Weights of a small multi-label image tagger.
Data: 36250 training examples, 10.6 epochs.
Rows from block 7 of a small multi-label image tagger, named by matrix and row number. Rows with one number belong to one neuron. Each number is 500 + 40 x the weight over its row's rms, rounded and kept within 0 to 999. All counts start at 0. Numbers have three digits each. After the name is the row's rms in percent of the matrix's.
After each neuron's rows are labels from the 100 images, of 14976, where the neuron reaches its highest value: "top examples" is what is common among them. Only what is clearly more common there than usual is listed. The data: drawn branching plants.
# fc1: MLP up (model.blocks.7.mlp.fc1.weight, 768x192), inputs 0-191
# fc2: MLP down (model.blocks.7.mlp.fc2.weight, 192x768, transposed), outputs 0-191

fc1.496 098:516546490471443617524487490473510450454471463475487548477533510459465533472557491489448528454564527428490499495533530519529460541522458437480500529530544502520539487560561552504504540539534478489501474528544522453552493505463451483534509449494531455410585537523532451529511580547532499609529519631509448473500517541471537475516445522501525443485478519537530462441462551428509475509546445451500463467437521501462578444535524552465443501476447539524485433495474501435494512456471448488517512503493453395526526482506510504497527460559551513539536518417496453521480446449500536467
fc2.496 094:588459523478457506496449442473512518527519524550451428489459528503566562515514504479568530498471495487490479445544475548534485469502546505558494435488550465506525468466480511480465559533520519515529494519511616498544469534541535543464548501538504566527502533520489503516457451456492491400422477381531545528490548487535515510439517428517525511519556484484504493573526388544542509464497526491518539546590461551492439450405451450522504470478545499532497557537571534497475478547550503533548508435413496470545431546480511480510452473481482508504541478547494558505495559558478487484
top examples: autumn leaves; two-way forks

fc1.192 100:516509492534491475494542454470498472487522493559471466564540447419413476489455500414466509531512499489466523516548485399466496498499477516475461429549496455573529473477481468537539564444519531499495498487537471553437478544495472502483571540533550537564471455497568481460405549453520498525464492436505521445466495460502533488550512452499529373525505480482495499522486472545523504421488494479563498573542491458453504511490480551454432473557524453453457502506545465499570496495559511518495411535490426527455515498473581459476547466410538538438451419474510490443453484497514492524
fc2.192 094:553521500492488569492481496450493461557497532427558429405443493577473446504496494533489437462465583500518570509510446516545475533524469580484454501504576496452499432460575478490397438522552471493452499500440497465555520493490469499494423529504463439496526584505520522454477443544531478517551512512466469509565526490485483505449480484514502564472497487533521440488493518477507486491495513486442444461486461512470547471565459397462502509421474501472444476464465559547446498545462519503486462457557480507495439459451434437505491548582521503554443518447479530528485570463501536492
top examples: spreading

fc1.589 108:514585483516508509500514437470574527562456529464529507567520536507440482506453466550470488507489562561459483522427490498475414459430482484534572489504469467475545482460457448528586503525537524614543507495486471507533475515529535571618466475453495506501502498561443524542514499533532535524565502459402479551438511535474523543575524501434526514441502576479479552538487534488387500496507548514535479368498483534542479490489464535511516502559478509553503489537525518537510554489497498523476514509527512516509449525489565508503556498544536445491454496520532450483574494497533547448
fc2.589 101:419397501573558434543491516482474581508538503469486482476520480515503522489482524451531560545462459441476513442576512568515490519529505484456482509439554557542496555508515547468477519489458534392512534530479442491493538429429512484415546490511516514487500489456580509494528545518475548553460508527518515481458517502558506437478580477472445528502385542503486517461481529526481572518474502573427563550480470493470532508489483541486534521497519499562516585456506437454509471498526524524478495543498471449528519512458427479536510461399461503454544560454415518486472464524482469513
top examples: thick trunk; two-way forks; leaning right

fc1.659 096:500507492509524526528557555441535515499548450541490443478486553475482499467466506474471500558468471534475495474542502501433456466496529531488491459524502414447507537418512501445500499563415510560617576498536484475501495526550498613499531475522482510477432487441528504470508532431490464435597485496510486477478570493526470479478509560502553497488400465507497495510472456506493504485496476438425519515457541485524452472490481525502559463519514561457520529541548451514388622471503480489508491488484604467477434460509484506492526508485483424504469464444511515442512496473497607541
fc2.659 094:485532571472449444493518443460409498513566569488492518514480524517565525490612428472507492467462486546569527477439470489518535472499527503466563388520472523543442499504480473486486509470553477462517471470491509526496489502543522457456524421489530485510496507489490512538446461506458531490433489549526513427430507519547530522533453494403465498503507480473588539418570429461426501446483477566466535490587534467486485447515445610522503512513455476556518509460454474465485456510527428486520519477518501518433533551479420458464483514496484527465505512530537478517562533497488414525
top examples: thick trunk; two-way forks; red berries

fc1.185 074:510507504460464434406537497459495492574517570432530523377529479600539548478486480500479509421469487495439521450540525467456413488520472497477503449503474521538499525455503451459511481505498454466514544444487514580584531483515496489474451543495494538499496491475437451545613468512510540517457428515569448481500520465464461462459534537427482465522424469467478526530532538512494444503437478521490547511456558505494478492536504519501481513579516473552461446559562454504463497430535494512495519491491526402490511445468553544519489574483539523432486498444424521464496494506496558521
fc2.185 080:507516500511546499513519444485488466512560424488438519538432448485494453482529509468462462550458456513537424467441441493485521629539486515523498520542499520492573475550465542545465510465489463567563474525471533410461441529500438484540494500444402498532538479491529578520433438440429548486523512514473530472507515455480571522499499488487436492459569459527471497470481468509473480406505525445503388496516464501516484518461466517467493473456492508433574579532515516472471493441463514428505484537510530513496524541522416457471436436520461497497521501545478459487491559567505455498
top examples: white flowers; night

fc1.355 099:539556430499524512507428468521500534481475469571465527513426568470496484495478514515507452441550494484478430504560508541573477556523480451482552537512511530436570541436531559546492504482516467547496485411519517491506511456486421462459446535478505501508475518519514494569487456476526480503472511604525455526508521526557530461536424493552483451435446487483509433513512450453536456488490459488521478488505507534442459556459566482485459463502490496520523542576415453516417569492514492483479629562492473529504457510523482549417532465490484508538451524495485510433390505521535489458
fc2.355 089:456556530471465551497531514487539473536550502459521510530538464517492492464433511503527578522389500472450547557456508504436538440422467507505471502479442484577454531481471419504525488517446531424484581548436495497493449519514601557523496481521475483503496471541453471447471510496485524446504426414525453497391453491487463493527537516506462497548531538517453498463529513507471570521523510496486471465434470567544486517525546499520549516471474531518534454409507539544516400495514509501471385475468468487400562445532529450529520500501488515489480531520513434536565501491481500496
top examples: two-way forks; thick trunk; bare

fc1.400 112:496459553530485462518611471506505524550568484470576449484517450498535530456488485499537481531446532501480486484527516539557499436578537535501579529494494465473475509504571517573453492479494581533516498529448483511488553528499458498549474537461504487478393460550495419486507503500571563429421492468526539509546495554443514482516541483485514454512516454433402512506495513523428550492542450485587414516502499468537466432493540453495471441480450463479478490454497481450536533500451525491490504450526560577507517583516518483497471463515474502491527583432485501442515530406467508468
fc2.400 116:489498547507448502486483433525506457504483517555472502501433473446508492559551530568494566410484500520361480554455501504473500517478523527530486484517506504515434498448458541481505498530528514568460542463489442522538487543600480515524461489476521558473487479435482511500444470459539501556456539613561444496464447497490381538577451515533453422488496536466528450504521484467519484499492475503412561516582479486471417520535468520515461492422511526478559513512508512452469466544540496512528471488520490447526516507438558499513521513499546507457485490492414427461478434533524479564
top examples: autumn leaves; two-way forks; drooping

fc1.737 083:529502458586488473505541581557479515485513430518491490592441513451514511532551483496492503516489571560529462500423541537517465453509489483591462482540563499494494547451426441422460501511502553466517496473477575513479498473465514457444488429544499481437491534525540501469552549477444520512514475495523424458577431565509573487548489470462493498499485544511506501489578479522503516516514437410476480480472490526445465448515547542536463504544502546556447483437523462461467506500481495451562526530436523543472484511474501424461439481510463533428507435484452563521590503564511454518
fc2.737 085:474478573449458523528457412396460501502495581464473522465506458537487463462438533497486439496486495497483516446545494445456464472463541479397507428485482516516485466482500461530460492517463421488533474570452423468497484519495463570450454495447550477413491537532519596481474459421575508461521509533466519490520555475483476469442477523518486471496538484547486443467517439472480471482519526530474439498474476440495493552501427524484489513549496484463544497567453495531475477522467395490419498444554511472529525492464535541464555537510462461537552535537421445539457440479477531466
top examples: bare; thick trunk; two-way forks

fc1.349 084:475477481487504503505503485446582557520532518494448528500498434491371479561398524448522472562515458474515482542481536432478490541530510473524543435557487486531490550551539472515553507457492554476508435413478517469526523538537482511459499542537515557473407498534566549490511550532571501473443430505601537468532475489508492500484484463510459497477495516468560506528502504525493439512504467535422492538547555459570512593519470484512497515449465499535509517503512552518489524504577568511518502531543507550418482486471482405520497452571505430518545549539517570500482469521496454419
fc2.349 088:509502477595506549534494426599523495426468530468499521500535523556531416495535560497506471419568561480450568450491504448463450461564461440487494502451523519483489428486537479472494478582485513558466552593484497545536469466481491476539510519438492471552518528520370425535572508514479538454502543450428491580500472516498560534452523488453498563492504509493473483520463483493507548544503523475526471513557440483483460517519463546510515519534498494512460487464535442528528499535451452520529591495475482525504484471455498537526542577483561483521507495505397417501529500480548495513
top examples: white flowers; night; two-way forks

fc1.556 089:419491444464463524487505524438453558447561380464541500470502482510486521484506498494496566519535530514529492494565554472445514472546499466498438532540519520459497545593554550448529448492490568484479481546477498470569502540478517452458520476476549503423446522511484556514518501541535486565471494531557527466399549538505482497531501559414485498544530497486556475560473569516534501519460523552490494488577438479478523446478588503527516511505541498505499427482552473449505427504497531457480495524501448515498502509415462535486538548475533511544405471533528455459410496466567491574
fc2.556 089:548520475523490468535498442600506497549529549519538450504549471521491483465499408534468496477512457476475453575496491444521429523476497512513466444494523467545520427482553456525486489522495463461525501466498451468429466467565475572538470507446512500603473545488511406427430504493470559460545538447474504551525438493525499427507462437546515459445507476508474606439526469438439514554479461476488545479499573560472495586522494478494483494507464507483453530576489550540498554485470566461494476480558507538529515568452538525515415505511461471454547524507494528570522475499452492485
top examples: two-way forks; night; red berries

fc1.98 081:564435484476507517506509511486442448583511578502579491553512437474521439537457605485514468533465591480503497465480458524437491458488553551490539523478562539461485517450492508496533573517487519547495536496517538528504486458545522468524492479520456496486424538491457435555552447476474534475569538505510495515500473539518480489468502462502472476460583490546417507453412467526483452507528509495489485511402499498490536480450531403513500488530538407487586506490501475488519554530414464483475557467527516563479442429523607412508534504450512548513518564520478495487503500539515457501
fc2.98 082:436537555526567499516508493516487527363473502505478586519441569504493518441555450480475510472521446469499437521528499512615548480556404451513479535516463428556476496538454523481490406513429462469479532482543479516565575532457492494461502575448531550496490492526488533437428506521500464529448493587475521492453507492507564485491548553530509512554453526494544501537521509532526496488486585487557512455597550466520506483570533524457511493448494507478495476490482496479502468496551484541509507496486517434541496509479474586490546505476532496594463496476532520512571454488564510544
top examples: thick trunk; wide; bare

fc1.402 108:494566493441471567459505456487470548570483543471435481464430464472454531533494476444471527485468507456501476497432537494543474494486459478507434436492430458604493507440492493443560502522500498512412535477542494540527475557497566490518548491555601504508584552516520504533499537544464428539520541606436494508458474522579467569535502512507474583508522474438479550486453467473502495489578479500441514485502509533477511521475477568531542540496486437461548517566506544503534513538550501417511504485485471543464471486500445477510475478538533468485474437531570543450555497565557528508
fc2.402 120:444475534531478475542513520511481449485467515493511533549494549439464525444457457534480494478427421479430543563440538426541515436559483503509463530553509539503611506444478562581424483530501468476555510494499529508476577481532424533493529433496527486516465480481460471545491541488524530492475508483552535486524487473389517520522554547468464464502432554497548498479537574483507470489440528472558419500468527474484587503542525433484431436522443473521504511424474523452433544478445523545520516514548476441457524521499497456498550590434514549510479498472470478476536516536460493524
top examples: thick trunk; two-way forks; spreading; foliage: bare

fc1.225 089:473498456506506480514436527496500527467511486506537547544540471531469523481484599495456501395525489420528431451406532476484461532460468523447463516504406511577450498454438494514551412486419514425533529519524424461533510432556577497532471465539530545474504512513475521509494499445512450442521474571475512478484572530497492511499539422541454519543549409483506441484484510482572539555473564495531476506508554468541517494501522513431495476477552479507489562513482556466473539473571509478539513483531463530544495537494469514444540501573519512534478406414499472442494499522511530478
fc2.225 091:593434561475508573494515544497517511446552474462453412481500527481635468494473501486529453572439469562562589559444548464547503482498502480543549495485519490489487463543478487448494549519593474526457458502516565478465531532461456488473522466574436462526481488530459455489531506456498562551508480497554493533527440535475491535527452531497513490488544540541481484450516518555398464482516439446483526587495481486451447411494485469487450486518433479501503522501527452503473482565489463541503488513554525455505487492492460454562520497503503526499463548529520430566485532457481411521
top examples: two-way forks; green leaves; drooping

fc1.534 118:531461494493421473512544509539464424478528492418464488470513521554656438503546532568466514442450483506481523504514445443500500557451467558556494487488530567550475517464476522485455391525447493490467494513543505475537512482519485466504528470509433489563534519507520524506487495548518533588463485498522452493491517491556503489430489439512485523516498492557437469568519401536537444518503454563467540461494504420524517445491515423512489470515444460522445488516547506451510539453498516494492448508550420497435444540490455488492514494478596471536508483515501509516476585533536538419
fc2.534 110:503475488534555600495435472506501564583543563517574509524425508481348535546405467497542499589497511551482495533500505509519502484541551496538505480529538465496534587519496436540536552422575473544451478505455467531497544536478545521535455557503547496499449487495472486469503490517488472436531515459476546438516459504486459529511525498488526455489462516500524544490534587464492576499455509505527568448454495512463447592535479525469521544470507515521518470479515547495520504525458513562450466524480535475572570475509513467546443522561527583484555529457524494488523435471451505485
top examples: wide; green leaves

fc1.746 092:507532569526508475581508461487469546510565518517511531423407393542439567476538463523464517569527537449461470475538522541412533507507456473550556482506610517436454521507490487482448516491410493544589494482479476515481522491495560572538524507474451492498501493530449530442458493567547465534548533528487488498498492516423471459521532532487433449499483493531424521479458509509469465535521455510516491433496486488489533456500483489444554522489460528525462470498517483513488439491358517475562481542511487487425499485497463446537518493469481541438522551472530510473568459523514540583
fc2.746 095:473486534441485484475546545495529487520462477498454539511553546401440424503585434434499446482461520504553526473389461477543430509497503519454485514530484514468523438462459561478519547470577504468452501474477536459534515406536489423455510555450462483466515488539440422543556449421440535481458430496487501532512560537480543494482503491501532534481492544516440505436490463537525460449447490482555486563550482542502418469518536539536503478569523413470513532486514488471510533496571466512425515487493531498581487475490534544472533539486540466504504443502532526524452478552515517444
top examples: two-way forks; autumn leaves; leaning right

fc1.641 101:508484426465489497553476499511520474494487474513507511536492594520564443459577526459477390501496486506495474563464545467493496528573440582495495461511549442531494478509385500515467470574520539496549453499469445463514527585488531519468495505433447411501511491430555541539461619468499490525491472452508530570533514465475510533454541439529499523507502513490562467471504480504538484515529494485492507497474518507474500512470513501535464515569414470494416523468488482497494530493397454483535473505527491567465430504493483454511510522543532528505530488531508503472498593411377551492
fc2.641 092:490487552500496479446460480404483552451501486487521512476530426460443517536448519569501618465504538523501492425484495462503517515451567409499484571500470610455473488523564499489563570388465410530475510502499512548515506499520502481564478539603536487484550495514481520480502400524500478514483499476476546475511477494473543402481483510479533410532492477506412551530533465479449434516540509523496502502519482442539483518486482416459534538487562482551543442471495518519470541483518484507465462479468500513487588445507528518544520488478450503456508557541508494516471452539559472508
top examples: red berries; two-way forks; narrow

fc1.578 092:518574475440381566500497505501529547507449528485448524517450471421477489516537527512453555524508494550510490555548533463509466499533578480584560505548449501529508478526544471495595492537509484529494488409478435481503537505556443485482539468463587521431536536487510453466418469500516524577523484588483494562506498447477526455516461482475520474528482494534432423468488452453517471539544478512509497515494412529532529495481535474553480494508496488509469513539565482488481459540475525466485470508583557518496511473507436531534595489569540440566489523446432523489487495545503562574
fc2.578 085:468423506565551509564507534477500465542571455472483467497606579544530515524488501511492482432471452478511537513452529520535555509490465522491464436489531480556529486438519526553464561439499454386460476559527573499557501529494526510533546588557497492448432530499489509517531520430449509403455502464535506458451506502527460569486523536518461518463511514527568538512520507509490501479493522515496545511526447458477476494508489480575508512553530478453439444488582478481479516513519502573534440539481480493475506496504568459524398548471474555446502456569474470567510514462522518402
top examples: autumn leaves

fc1.297 106:460511442526502557549542448523505502494552465502490444465455519474549509473471500475580518452542555512517520503512621511456613515477509493528479431535558496547462529582551472398489488518499438510534534442468542454511462447477437524582561531490466490533516511470474532558431480513492509544531459496539494464468484474505453524465497403447490570581483510439405465486484556430480439479496527517485516518534567553532517483484526526542530505498463545520506540484539548500498514581479497475526455536424522508449497543517499479458485537437426516472492509471494557412462499515493454483
fc2.297 096:466469524470485523450480540470524470511526480522499510503576511521473520507488457516471476526504538471573448486506507467487461419513498497467435568424511471484504489433525504536445476444479396593438439465497477473455470490499519549431543454443612501405528526546569491505538510491493491473465555458513474568474477453445470440539508529431565500464498559501563565565496492518518546527547519455495465556477391418500461442468507472470413466524506506499571432494464470528449452485406497540448514486565526461499530549464537511494500510474470511506487499542519487534509498472466489472
top examples: two-way forks; white flowers

fc1.152 108:536427508416474504497549515428531477507471478475504482439490504580362532449467579519481509490543565499520498424565527502475538519455507445553453533514545518494500488418507536506527549492499546460471576449488536461475479504509484506474510486521508480430423499458511529516498481530453572479490460487483514516430476509485517419558482474500518540466543522520490534515490559596420407464481489494545439492409529483516506466552496478456512501494575532437451524499466515468466452484468449494543527471494442555506539573549546527464524521503511508525475529531607489449570509562484512489
fc2.152 111:496497538544521474547486532558508519499540521474511522481454542456623419510563477498529458527491504501528495559435518491545464468575493496496518449485463513492482437550510497507434477537430496535557519476506475551490579492499442453510469556481500550549585507582493462543544501517513487508486496502504533502569474516531495552460539611465528427521505552531591457478405471479539439518558467407480520466478480460506527483492447533569512562526488488513501518546523448539485447548513518482417421505486499459515495515479408458520426503508531483561479584490480429494528538495528521479
top examples: autumn leaves; two-way forks; narrow

fc1.359 116:539490468491447525494522542444462475443570544484428531446491502496497541583467452482508498466518473477509477574494539459545422469491488502488517467492518541519463511537504512427528491523524477507515458561428461488460479509439583538528554503534633470445451499468541538461421517487473438492553514435472475496519449544528472521567483531540539618479512469533495509529476526543455509490558445507534493501450545474530550497502561535480537470461475531512601504488532461489427494551409448461424461543491506514466566533522441490525553481512580529519479471487499514587528473462494514471
fc2.359 118:447526520462571456444543494434481508518502444528443478626477537480467513475462517487532452422508477517505482502480507514445505503537550542514502464495519554476455556594528523485551583482452534480514496455489498474522438539551468481480491487539463533382507441492457461556543473493499500496494481502505545525508537523532540491500524432428471511550478514479437515442501487576480495528521540498497497565543477485541501429482464514544485568584493503524520451497460584477498456517459425462616467503570534455481496420458432482478461495485485547543461620517493481509518466518493482547
top examples: three-way forks; thick trunk; drooping; foliage: bare

fc1.573 098:479483516547491499455474424509452491451475529513510478463467475520405481505511540529493462506458542535428487449425431556480454536464550482569496520541461507503509522503532479489520512474523495410548465466439559461588547538498428492517503493502515519496542434529545524489497450568530462474490528452530488486506490450494463528498466533465453487543473509566554484529406455483482532530460595508464426579614506494508497493488494524454510540497482487600495450551540472472530566439499490481526440504549449472424568395554527455502487500487465478438518444493486482526512421516511539528
fc2.573 099:517470561495522491532476573513563514522485518471496498504480493483598529477574416429420496448565515499504498441493534429433468455538443537445499491524481523464465474519512529443450441516424505625479555473534528501445442502452568493493475506533492443449479494490455514489498495488485538533594524531448493493453512527501529537471516462536584503521538503463473511480558559581483571473487489483553483481526489467543493465502472437490494493466513512449570502525469442537498491529482640495458527458465514496509478559427453536482559493550500497530516575494516569473540541505536448532
top examples: white flowers

fc1.90 125:455493489500475509524508509455530576453487519457581508557501453535480490565504554435509479508421473458525527496630493472561539532453540460481488458492564481574529487480547545506483515488535512503511527438538492538493489494451520438525476526506506506478424562454464519487525453537451500490532500447617540449458510496553492504486435509584540468485503517485471504461541510510456543561534466470576459551496472589540508443455465499468490476486476456442484502484500482499472537501592490495516518481515552434451566463405488478487517454452551529475505497621534410514453535511486466466
fc2.90 121:510440434517501542542566563559500439515512435505517529481503491478483493484545464511531504494551568530525458510421474554523403516514448499572503604473491507492475588525566487510558496467427453471428474608537600575508545478524481570526532535527450484464475460596497499511534505491518506453485472470441509497559534540454544514479486497448476461514484517475424510522433545517464543470452472496508504482474488452427485528485529477512479467473461533540518458502484496540469476496400567478492483442506506542482403507552529544463467566504507502501482530446489518488523466439522543553
top examples: wide; red berries

fc1.729 100:531546484461450507460477482504465526512506557547472515498553522456467449537537493457489566490497506522464494539449561504512526432508531484514493468519540512499481481458485569483482543588433491620480552500591547560470551489401504503558526555589422532528418467474568556502512427533574433436474542440526538557501574508541491497508536418515535463498549549435504507509493542495545444490479558529460531482512518501446467484509544556508490487458556464489576511470524481536470492499504490555459561500482441475504433487467516606525459485508495510484489447503497508520540506467469452524
fc2.729 096:535491512520540468510546525538509462464491495516582436530469517566489582477540455547481485546454479481584497444504481473478490476466593524420528565484491473498486489522513517504500492482568495406521492479471474512557494600481518501471552560504515364436514512439598474513504541491511532498519532497531502475508493509482479511559462511517435448551411459490516477417484461428500527510512468523471527544482523551491458523558512553511519544547556484482461461489484501532528515497565419526559623446532527406471508520468440495457518491489496523472513482468580495509515535577477505508
top examples: three-way forks; narrow; white flowers

fc1.120 112:509461487503508516523525478457487561424501543484417516510482497479546577490473518484543567418499545505513479440542524509468496492488465531505473477528484476582463557473534474554536529428547473564521534499450544473497501477549509439461438418450454513467572545523526546489568508486490498451576451493552498466558550485469575479478461453513497445475401546563476515506512502432524466519509462532445429525523487454503535508496541473440563564494587466525437498481499511526495482478537531550555526528463563587526574468528510479500512435553519395540501517512519503518483418524460474487
fc2.120 133:508518511491466604444479452515514527512502481528485585518495467482560465590505523461575462515515520539494603540531518463509486497528465481570584449459494466614463527499552543540522492578501547434454476518494523491482514468539520527570520518472545576475434468515486508471602475447484552536439525426480525506476445532505551496461485487474434503477525507489481512523475548554427534501526518405462438490498562480514485440507460542510472504515479534535504493452486525478465462584523552443539507507443442494526449522499496528458500549514454517541417455543456502516537532535545428505
top examples: autumn leaves; two-way forks; leaning right

fc1.271 087:411496453455518471519426549468485521496523465538540480508454493552392450563503560535473460443530464418477562469506532499626432476511403539475519495478470459487523478540494538473547526480481445447485521505484473553488435562467528529452479501486534613460547552534527570494461491488528445521404511458464466542481567480509509484489510550583449483564463454495445524563508517486520496491502433530505539484537465493482472503549440509495498455451546534506456440491489511505508500458463471512492526532531511415480453512523512447421552523536480539544479486485509452506492483562496485568
fc2.271 088:475468503515453558462561463544516502473495550548424538465615507476494512433454408437506432487514522524472520527476448505430527533489556495476515499464535576487507499416487483547526520565501552506539493503500512510544497439516430522591522471418492474551464485520485496535517544476528507499526522567510496438539473493491489513519477433425504486407465465536516500499443500497476500528520477450581447542521537524487566534477603523499465555479488500474471522539438505501460437492512538504524417517509528554545474532444460516521488489470518435501589527546452516417565533431489548450
top examples: two-way forks; red berries; pink blossoms

fc1.51 119:499491515540497535556488502516531574522541557503521529463512472537520432486494440484474504437515497528444531557628499454551534544489477489514494515529455506528538434513480522453527565534500468469562571447473490482507479514497500408527436611509501526521474446482492549509528448417487491420546577496472555510537489520465551466499564496474472511547456390468416474565516499565448479556471485526466531497533504501478499481486478546509474492445497501478490501492525527456520515595498533461461618488534531485479505491525527401398477508562533472504535571489494515480494502469491482443
fc2.51 117:499521456435517484451527428437492478435457506440478513507507491429505506549472523527498469532562455534543451495453434492395492507493437538506439461455524458471435544519457501497500437539460483418519437554555471487456557556540501547533513475508486541512521542492448472464448558528505569488466532483450488497512509479485494481499503567475509461430436497490462515582507542538513556451551507454522431522533489495508448442590489408496422487442466506502495501523489449523469494389466497486486477541446513445431449474454444519512518499400492445521497501532425492525471481492539459497
top examples: three-way forks; bare; thick trunk; habit: leaning right

fc1.267 106:522528533482503472494443513477531502517514511482490475458528515429722477539518564544462464466527472429488463475481430501521476476529479548473462505457526495505463527499524488397470609515563512468532506426544479504598527430467493495502533514547486508575564572528524526536497500512595549525498472457469500506437485503568488554498493475519506545497534512467519545517494467537537523444520533468524589481453593464523519539522511502612467471492535501445494469496501471501524528492496435522527490526513434521466466470520494464461497525465506508455512479475500533574528498501451507513
fc2.267 106:505442502501489490508487540520508509449518536497546552556501498565396469478493445498529483498442592560545511555539464526561574499499476461514475556547555528543604458503510520556526395485434533514479507563456523502460512493473511540515451512496466477514511481504583566496502449481425492509495513468470523550551488514472553492494541475511493467502526591522496484541531510503508446559487467542494512521547371524509482495448526480480571587528440444528565552552536503514545522494491538578467553494514520410560549505475486538566540455507505471508498517522464424426504489511447491500
top examples: three-way forks; spreading; bare

fc1.318 105:509460524502477516492551484545483510445477470472459500524486518563563511440534517488509465543510571515458551581483456500525528528410493534442510532558547456495521434617586487478578513509480471551482504507474508532500490532413497566457615525513523489509429548487517574468500486547439570537490505452554482432537481464521521533538553541492539505481519606505518500472526538464475490511508442464478417509545484572459474498601441537568506487490507512550507472541473513545558489518469529576496473499538517495527461492533475510488495487498488570548525546542465498442542518537585474515
fc2.318 098:453487507483480482479517520486527500486490496468502486508522516464435463503502518457429514498510450401548446503508441493457553556529472451530471521509480514480532569476446459476443520477565508500494536515510529527474432453534580531538456420447509540522530529505545401501529554394519521465498554509507442578567462509496461491417457486498485526445538464517472448527600545505476546530429529484513491486522517469465512512379537431448511511552468506505440552519492479525416527457575540453483510498460467565492484490496567428521563510468504519440535500489497507562505468403463509508
top examples: red berries; two-way forks

fc1.373 116:568547452468463465489548464527555453504462469588490474522497463548515549534536426505541437409463495583497414467458483431469487494555476453553527522486555500476494439445498428545519459471527493475569508520549436535448476405494476536480557554522564463530449427552495489454574484478474585386522505496523517457492478534500529514534496491496521489496489562463479534463509436466511543470526510520448509514467495562478533495476530411409536486513510519530517535505460505571505514472481465548594502501491530455522435531536525448527511566500489547441481455533504495509485477499487545507
fc2.373 110:572525505508471559519541544553491463555534469514529522517419531460431430568460527459543478501498484469456616472508536495531448506526537573512451505448470543491504457527508551515503492519475485471474484482513582468517483537434512411405456445445483488462514530511459507507448561468535487534527541527564494456520511481468546488536468520571419481535558557551501512566506547549547523485543474497460517501500514469524514491463447576511512503506499518451537467474475524430589525553563530511427521514503495580516407491416445589511531436536441498528458523477478486518521511467504486502
top examples: bare; two-way forks; wide

fc1.158 102:521515487505494531509515427500557518430445500579546546554458473491414472449469480502456453536530560479536560540485472469507444506492542481486472475553510537568459543464489434496524429528455498546573465539507452581559515498489517437519497520551561477535554503474493534442533509533504525516485490502497541463459482508515490590542462568465498482500517488479517561576422498522535534498484542516494480454469473506507529561531533473507502508586518468527495475565505532477546463380499397533503482476477448495511535530489518521521543454598524517592501462536461487585504417493571537454
fc2.158 092:531486535496527495505486576528466519560488503460530449506555533500614507535472484444483504553505421473414473438481498495515522519484425566505497481500503528456496480573547555456535522552478567465496485494484524493463532558507466522492559495497457510418508479554498520509398485542522446437507467432485519507507535506433444520449595426526473510481516488555568504434540480570463537456435516459539591517531423543440528488475494501521484502477497462451433546433490481459520556553464555519482499575521561489520520520481468491524530545468486467421483442465536478542519569541484482503
top examples: wide

fc1.410 101:547472493483480550430523469548494476479544523563494533481510507460577521478531484473526450536518460402479533549531581501520518480516531508457427570525578425446624470389547442472483565480478530536549476532560565441469501476500476474548526526568501436596503468500541488458523509580533536540516517538478472521500469472509472476453511534506470484496532436433516488458547494544554556535482496478499503567524583545528527480543422521506451473524489525503533529499544492557510505514482481485519536499463538560457464552526449402507449457490516520504488507429471462514534447494526490482
fc2.410 093:470547511548532437500439501485479572449499521446519484519495504489449438516461491524503478462525486537507474522475414522534542468519469565471490461517493596522468472523457495573477492516532512573435509503515491486536520534473503518480418456473555549444441517509506565504504501476526508483486469467467535465470577575493508505490533476451570535604531508509545471512409487431560450484436556509430464450472389481467496516508541515482575517472493483454496425524469504472508541504548411527487550541561414429537512432494502570488516470512530442505524478498546480457537583520484483563
top examples: thick trunk; white flowers; spreading

fc1.300 101:465471499520447464568482443487400554541540416498558488468485509521432484466429454516512496535441523491535557441503543438489467465538447490598452505507515561504480592476389506510556467478511535476564549462486448488500519562458540481475465592453490521508541505485528593530412495558520516500447497548435511504530479495536455449459465496490485445498559485527475481542402579510521514474482460564481481501551432474465464513508475572471463463515533478460471496528498466493503508509450482480567527573475500440487502477470502541494510575470528461485528458518514532506508477504432444495
fc2.300 091:490540496465515497510572581550600474500408462457536444501489480528538476501497490495458484411469494535527511516491461475525544521481561453456542439513566452494525404606595435520448491543483457491457498460479474480482508511531473480498482477518483452472554527531481509532519488468492473491513526521539476496471534493466546441518521444487512512479413490464515542544552419507447539483530535436529548476444516525520540473393516524502515586447437457451519519506499543586420546457583559494406453475481450551498549562490462508487516483504465517515478457525524473459487513509520534476
top examples: white flowers; spreading; leaning right

fc1.166 114:559461475557530440554506491547555425495487518458453487488426570558512468440426504492454482498503480458536516433492530458495520528475454498441433391532434558473523434529418500462487528485535521486542541488515586515507434508447450482454490442513537525504481512528484502480507513514428506558540549476489472499497466472474470506486542537475458439439462477507502504481520486439498557510497498433483491520498538496498568551436478499477567456525560502476470481528503500530449517501499503523583460549585435440451528504452464455450585561509621547542466464457463498535519506471514453472
fc2.166 119:525529536494450507518520547456440482546531493513526571510518532527467498527521480578494480574475477536574498518493499485464409501488483512439513499534527498448474547423496509463524549528511472523485535485519442506481467509495488513467525544501560461476525430500486517567468469471538491522503497529539470463503492505488494488571396482580452577492608515530517481446515446503522478435460434560504485492560464468566477538531525543489491561473522525572517520513471500485496488403538543448520606570530536531465467417413494514576453489488529449469485535501495547445460462627527519542
top examples: spreading